A small image captioner, trained from scratch.
Training: 4200 steps, batches of 128.
Data: trained on pictures of board games with random positions, seen at a slant, 195000 training examples, 2.8 epochs.
Rows from block 2 of the image encoder of a small image captioner, named by matrix and row number. Rows with one number belong to one neuron. Each number is 128 + 32 x the weight over its row's rms, rounded and kept within 0 to 255. All counts start at 0. Numbers have three digits each.
After each neuron's rows are labels from the 100 images, of 14976, where the neuron reaches its largest size: "peak on" is the class under the peak; "responds to" is what is common among them. Only what is clearly more common there than usual is listed. The data: pictures of board games with random positions, seen at a slant. In brackets: how many of the 100.
# gate: MLP gate (encoder.blocks.2.mlp.gate.weight, 512x128), inputs 0-127
# fc1: MLP up (encoder.blocks.2.mlp.fc1.weight, 512x128), inputs 0-127
# fc2: MLP down (encoder.blocks.2.mlp.fc2.weight, 128x512, transposed), outputs 0-127

gate.348:092094100162147079156137159172162152090075133136135202123162104128178070169113116077120122209157134092055135143096145108113140101159158147128167138072103109146108135086123143115144152159162133131179135163110055189129089085105153113145127095069110120130120137121166192129125162143116191125109153125124122123136094112120118127081224100114206109147134102092138108106139114090180135107109
fc1.348:150170109145096143115134089134179119189123101114168100187129118135144095094117118137081149048155113148130102044108128103185144130147123148104127148163132148102192105111153141138126149107078145101112099155182111096144139108117141174126128145179132139110075125109131053123167159122048125092172077083166172098096151094129133132179101106159127211107146154191148119115117141041112133159116
fc2.348:161069121125104130193176134076152122106149151089162083089113096156146133142164145144105036158215146069110209110083095116086095104129149118116153123150147124187144174102128124120140153102141098107127175094064169181117156121150165139139133147168149109169133124089115153124106176165146126078113156125083080145125073130111111142079125167169186146113108165136175129153109170136096140105103
peak on: piece of the first side (30)
responds to: discs in an upright rack (100)

gate.393:074164135148160125165103107140087120152143204123066175104111103124157131159149123144118134114130114138161139133106081155113192090182115154113149164093164072086098133095110126115136134121179111097144117145109071147099150107150118163094113137191115143115110059103146127130188104129087169085098198110075144155169059133121130153059144187131032108147084135097107147156170165119126140110135
fc1.393:123092134085162130161081117118170106087114043155156113123116149139159107082065142125127140140177138168103121132123172126181096173076178136114175063088099182156158103127038129180133104087120095170165131117168087165143110152174109129105144157108127158162144118104071079154105155114109124105148080176152135105104131071132145189115128126135081174144157160125148096055124165099147130119133
fc2.393:163150141107121161090096186174137126169099098068146136088134063168119142204055134166133112168127157080125079121163144100128137229111118171160203135115147106153104134129108112170127143122170116136045133096147139196109061130107132127191093150137109138138109133157121113142158153126102082152158113144105140157105135090128147107096116107098161071139110061119133086127151116083087124101125
peak on: table (100)
responds to: discs on a green board (65)

gate.92:096152058052140132107123078113092144081136204103111117196110110157123107168169064176133167120145199132124145174131145162147100130127140130139166143052167141157135098148165184044133143126130061116140142157084098137119151123093139171125122131135190083125145114149207116088144177128100125142108121119143154108138121107100167116179139109117162133124078104079088130106144165136125095120078
fc1.92:114121124151160171156093117146085079143096228106140078137156152151090194162131078109099177125157097138189139135133121122135143136144043147099091116100125169106141104118159182058121169149169141122116164096138111087149112164131112133146152100139093160144114118088193095097149117119175146172107077123096199184120076152116128096124089126122124109121073191141110128115162200129111109122111
fc2.92:182184087114163133180193120125127121180144121160084129129159118091139147071105105131130160081147143146155112200099111063153117107163104175164077169136145155134158175114107125143095119107173130186082130141108128127109191124106123062158104161093111173139144096120082117153120068098162182138144152046137118097140135139187138126103125112087088115118103182088141160146086110197156150129143
peak on: piece of the first side (43)
responds to: discs on a green board (59)

gate.434:081122087141142153120056107092140119160213137120159137103122097119163072120122110168152115113191162126044112129114114157129099076129140109000159096125134094124128105132113108101135100110066162133114175088098161190125172127131137136151116111118096102170124149139131175200160156158142131112125059112153068092120126143091143108089150096124160122119114140138144152150141082132167097158131
fc1.434:090124134172122110110119151127150102031127145103100202091148141126105149183108120133073125133111098095140129092148104172119058123125166081164129153069144117119140131187134120125117049129143105132183071181202136083133122160124092149135189128159116138216149183079139105183099128139137149126145139188115090080084152155091148091127123111118143131162155134122139159133162133088143126157086
fc2.434:144170143100111119109170104096127133123070169156160146128119142133117159127118107146179172105096140130150109115133084129168143091186141107047094134111091134130100136126133152109110147152194115112125138164162128166142144082197110143047136099099128107019111084172077131109108142129165151126128172128148108181158149124155158107092062107071102123089122129124203080086045118140126102139154
peak on: board (100)
responds to: discs on a green board (51)

gate.456:129184086135141161131173169139172120102093182182127104111151100126144099115135116165127149124106134144070115139157153154101190109139107145115186117118164132098064168094148111117088116114150156138204095115126145173118089180190167098072134109099113134119116120081107088187093087134127165168115125112171061084087184149190117118117144153100160142144141101170037123127102150124168154082140
fc1.456:134123074144147123095082134132103143123104146160118080156167085111097119101131126106144150070128189170117117085095146114091129129063148164145074109115145130154146111081120110105158189132109139132112112083129073194186156132167183098079150166082141151122113099108130178093121162143110130110139102106140068109133150151190176113190092114167117142134131109164071212085106110195105134107191
fc2.456:125134142133107090166113186199106121147168114160140102095137130134171156116134100169117106142166144108160126168093079077135137151147159126184077110086139164064145159098131088102122095081104132160094137100122070147097107122074131173147154095109120129148137162153114136147103139197060095099115119136125172143144161153130119180113157162097180198165070148115185149147136149104084135029164
peak on: piece of the first side (28)
responds to: nearly full (78); digit grid (54); noughts and crosses (39)

gate.286:133149181127097104102175166121107166121132083183142133158170125133133096063098105146145143129138187119082121117042132109114147109134174156072148139093156082094144043094114153119159102163136080088179122145090160142080149158126182097166140111173123107160103150131162133159121106106122075104173071183144158093123125125118147131148131066158153149155165099140139077111169156095096082186169
fc1.286:061097140123137113141131070129177107096148188111114137125072109123170090215125174124079158141144083107091054128140127159121101108156108100143117166088057140116087155115168168139130151137150121115122141145178093136142087093074066165107116132096131179081154155138129127166136152156109124143090157100135116151149157092136164162096119197159131149072139133127201189144101093136153167092077
fc2.286:130110072181107088101200062127082192137141130088141130091123105130225114087102098059174157162125169144086141125127116126162140109073186127152137122154179138133123084166132144150135130161105146122120154160143080156147074143184110121107063151154149109143139154089148123154152138149145106188129137095117119155164114149096105128168118108120142182138121113197105148128087175128102153214100
peak on: piece of the first side (50)
responds to: discs on a green board (50)

gate.475:195133097085166140149097090077112190138115126079102137079113126110148154136076202190142099173110147143126104142122191147170168117141121148099102103084128091105126099161075080157143106052153111181151058169103145091146159137173125089115156128133135122103123156099091106120149119135187104092128122099080143150131158165147084121155182174091120102138149153095098127100135138165131181052117
fc1.475:164149119145126143161151096070118141119162191122104120126161088122067089109157131069118215153170139116127175162098140151112147069148150116069149168131091071058148076094124104127162125141118097108142066128122140126133060080147182078124116099125174136135166110161164118092145164118108144105183118098135102136190083160134115082120101134167178154101158160103164169092110080127092164136120
fc2.475:103106100127112063155083106084128078077077083131095128081139102152142101102192075106108076141065146154122133147100136113162145115065067141155122129093121205085123144165147120122151129169081160159140151145102091198129123121181124183143128083150148162144139175117092148135169183142172110140074076102074137106129198141145097084132124089123121120134087073143136149118136115136132102161164
peak on: board (100)
responds to: draughts (79)

gate.191:131189122188135127177110120151147102057153074146153128142110122103132145136122068148159151168129160107110137163106160179116179147081197094099148138097078105135115124162100130189141121130162114097157108144124131179102076109116157148155123080120143132111135098099174156165100122135140122027119130155156105094119186084137204129181144107106103153126114057159171134092110104107156043128128
fc1.191:115053114139091127166092171190149099145093053111095121067176109142107140135122129143170146091123103118169137123160148125109119119067123099165100089183103153151104154097079110195143165111100138083123068165127176168142155155150144176115147092123168137132129138107075136152179087195096115101082155113129100114103187183124075119122085053136086133121142139173095112114099129121169139141122
fc2.191:108101159109144101146131094148120160114136156121140154091090139123099081069119126191115099114115132150174123194108086126065080126111136135163078178090155154107125214141135097104131121096136130113140148172125160103121073142147128095179061087078156205151183074093054109141134126139190156085136118067128118149118159108116126140126109077088127101138089139126176120151126182123062149103143
peak on: piece of the first side (100)
responds to: discs on a green board (59); stones on a line grid (41)

gate.351:197082074107162105146114096175166080139174139169167096141136090204095160139159138108122109127123092122130078157107126136136103132137128182130097131084129114113103144124089163097109113117086131102172131177169124121115085156179103134184077163157122120193195110188081119098136155116132158115239122150136162116075091142088149164103131098177136110136124102141120171126177136085162111118154
fc1.351:092121102133208050212125185149100131142108149169167081182113095170066098147133124114134128136090117160144128111127127129150098129118124201195127116097108201203150131139130152102220065068158123150124132158130118153085100120116142063151125129128098150141166115151155111109074123164121125132159180120102135156121089091101156136117123115150087123131154084179162113128127140116120155093102
fc2.351:139163134156186109125157179116092140127155152089099125174117131153182178077202124104122103106087092136103134134141117114109112111148130084131053107163182163096112112112173074091121076143101116135126161066067127099107132067188099103111113166140169198183127110131115147093147133105106141199168083061190110092166115141095144125090090125147140141108133161129133120105127080108171114125097
peak on: piece of the second side (100)
responds to: draughts (83); second side has more (74); nearly full (70)

gate.494:125107107100119106131093162121110089171172115190134085126101129236105158148130159132146071176057121142128156111127140173130170122099117132131151118168144142077088117170127139160189083171136124135137142105125203109129140109163144152140021171148080149183133140152162075123106110165085152148122089088160139182153127119144133137042110101133113092158117147142120120088115146097109148094099
fc1.494:100099088139124167183159147146172133130129102135152115151106047119144159110132090116099172120156087151129073169159131162099116124115075165091150103097080138139098120165112103084167156124064138108158098128130120142105108111130130091158120110161106086173173127199127137142098155133101154069143156144086105127114144114134098128107172086196184180083157218162130126128081079132035102128128
fc2.494:105186080111173136107092109157149147113109137088101125140137169117135123088128096106067100153071137146082177110150183139070121102170111130117107132127114116159160210100104120159106103136102109122161169090126115134052092115175106107117099125133151109110061111129147201104151165174129051148143066115096106142142152189103146152133141089157111186141074156117065121145105148131203134088129
peak on: piece of the second side (97)
responds to: stones on a line grid (52); draughts (43)

gate.200:062113140165145151149154170155169136190144095143076129154122117128176138099195169224141114102127158147130152172185075092132155121135076127156165052096095135111180116171114068174144108150168187123125154157154111134113117102140119138098076105098132130078094120188094155104162139134110089145110077116119122086170123057089162123131140095146111122097101106111109161115098076102143151141145
fc1.200:074147149186155123104145151146160146124176094123118145167099094089131125130134136199116142118128149140155125169167112120160154120135158133175168078089120156105203135082150073168147146142122171110047108183172067188085102056126085115109129152106127106085116105129077119152153158153094107101118089130126093165179089179116148138161058070134118105124078130150105159118132092115141138189118
fc2.200:131114140129169118096114117118114114050137115147205109105205177128126073089103150140183145153111113135065176090180083108188072155147137150123149097116082110151145130106137134107132051101122190129135132087159090135133170103149113151137172065180105113125110157113105196120093121094133114105124138111092221087142124106167160087064126158162113103110111138137163140139097159124111103130160
peak on: table (75)
responds to: discs on a green board (54)

gate.364:138106135151065122127115094129140149177107164109115123138195159070147146175118159093106130173152158113095063141115070131097055125103139152145161186125105125130109104109117133136127151133133160114150092185146152117149072117084129127099089080062166079120173125167118107156164153120119198133100071106133114102135142097077114120131132113166070134190125107103142139075207189120161192092146
fc1.364:110131077137112107163129139143108141128116127131206115115135189147140134101120146095112184104106140167136144149081114086209181108196131110117141157120164131089080095100204128126116106139074145108129126066166068077161156137131128160146174100170065197142122121157159146137102157152075103131192107157138164085084108120139107142124115096155171097078096115135078124129067144145134151173175
fc2.364:105114076111120160170164116160129169116093085099127143155140164137129117203136114108103191129126133123214156101170099153146112148110130158169100176112121093127110123125116131113103122058138124144117124090107156152171132111150066192158063083092103107155134185132098215073112099145137124152075197118131148147137096072117097122136120125122180130064083153130109096163121181086170136170126
peak on: piece of the second side (82)
responds to: noughts and crosses (87)

gate.46:032081089169098150119175159123180092135133171139106140168114107093083082148131110154121128174123133161183088135148065162178135131116120110150119104138119135158109146174147170123120162139147173143135103162094097096150086081134122093138119138129150190113103181109038143089097108088074124153171190153132110127125120187132091205105125150103072116142102094127191124129132105075128155131139
fc1.46:122080140093155120149131114145123160120121105114100095085152129161131173122108126137112111186152111067092219078087134085170090168118119160120118135051168093175181102088143118154129166094110078194187098171172148128085131148135152165156115109139116120165168110114109096119155171114144140059106127127150129164166113084098172107184143103177157113085141172162118155093064110156131158138092
fc2.46:157156196086120154144120167197119104101182160089195105068131089169194087106156105092100133131102151115189130124093101093170151131094088134145103102079167124137132157173151098159154110098145147163099080112099102145190067170104163127130141101138093119126102129172124104105142178152072118163118157152112117182078093144130141152064100111143094123199127111106157134163164125108127181147124
peak on: table (77)
responds to: discs in an upright rack (70)

gate.223:070094140120107146150145200091122116145101232139202068097094157152177114113116092106147108094113182168161160140144160086112182124100082129043122166169121110161101145153112132132123159174083117144083145124146106084098142110147106182123111154127154107158183128114148117137137157167127161147069112135064096121124125112165124152087119094159078139147154140101196136128076137136175155116142
fc1.223:085143121109092100124164092175188128147061167151073135182132125165105180106167107079159111113120103172162114120099128129097146110106138126158142164077146079121164118121116187086124118177212111108068175122148106094133145079181114163137148182111084142146116142131168059103115133089067142161108119103102092093119147109162117121138106105104076096116121109155214142144065098139117109145104
fc2.223:145159089108158122141153101126142114066106160113126172171150155083171087125118136088135090140127131143152108166132127149163096100145101131121162171155124141152111178128048203093127092104162127130139176101165080172114123103122043114109116075129161104090137086094110150078101073077118093130172104089158108152041143078108117108117137102172163153177149112128147202154138092163109099169142
peak on: table (98)
responds to: draughts (73)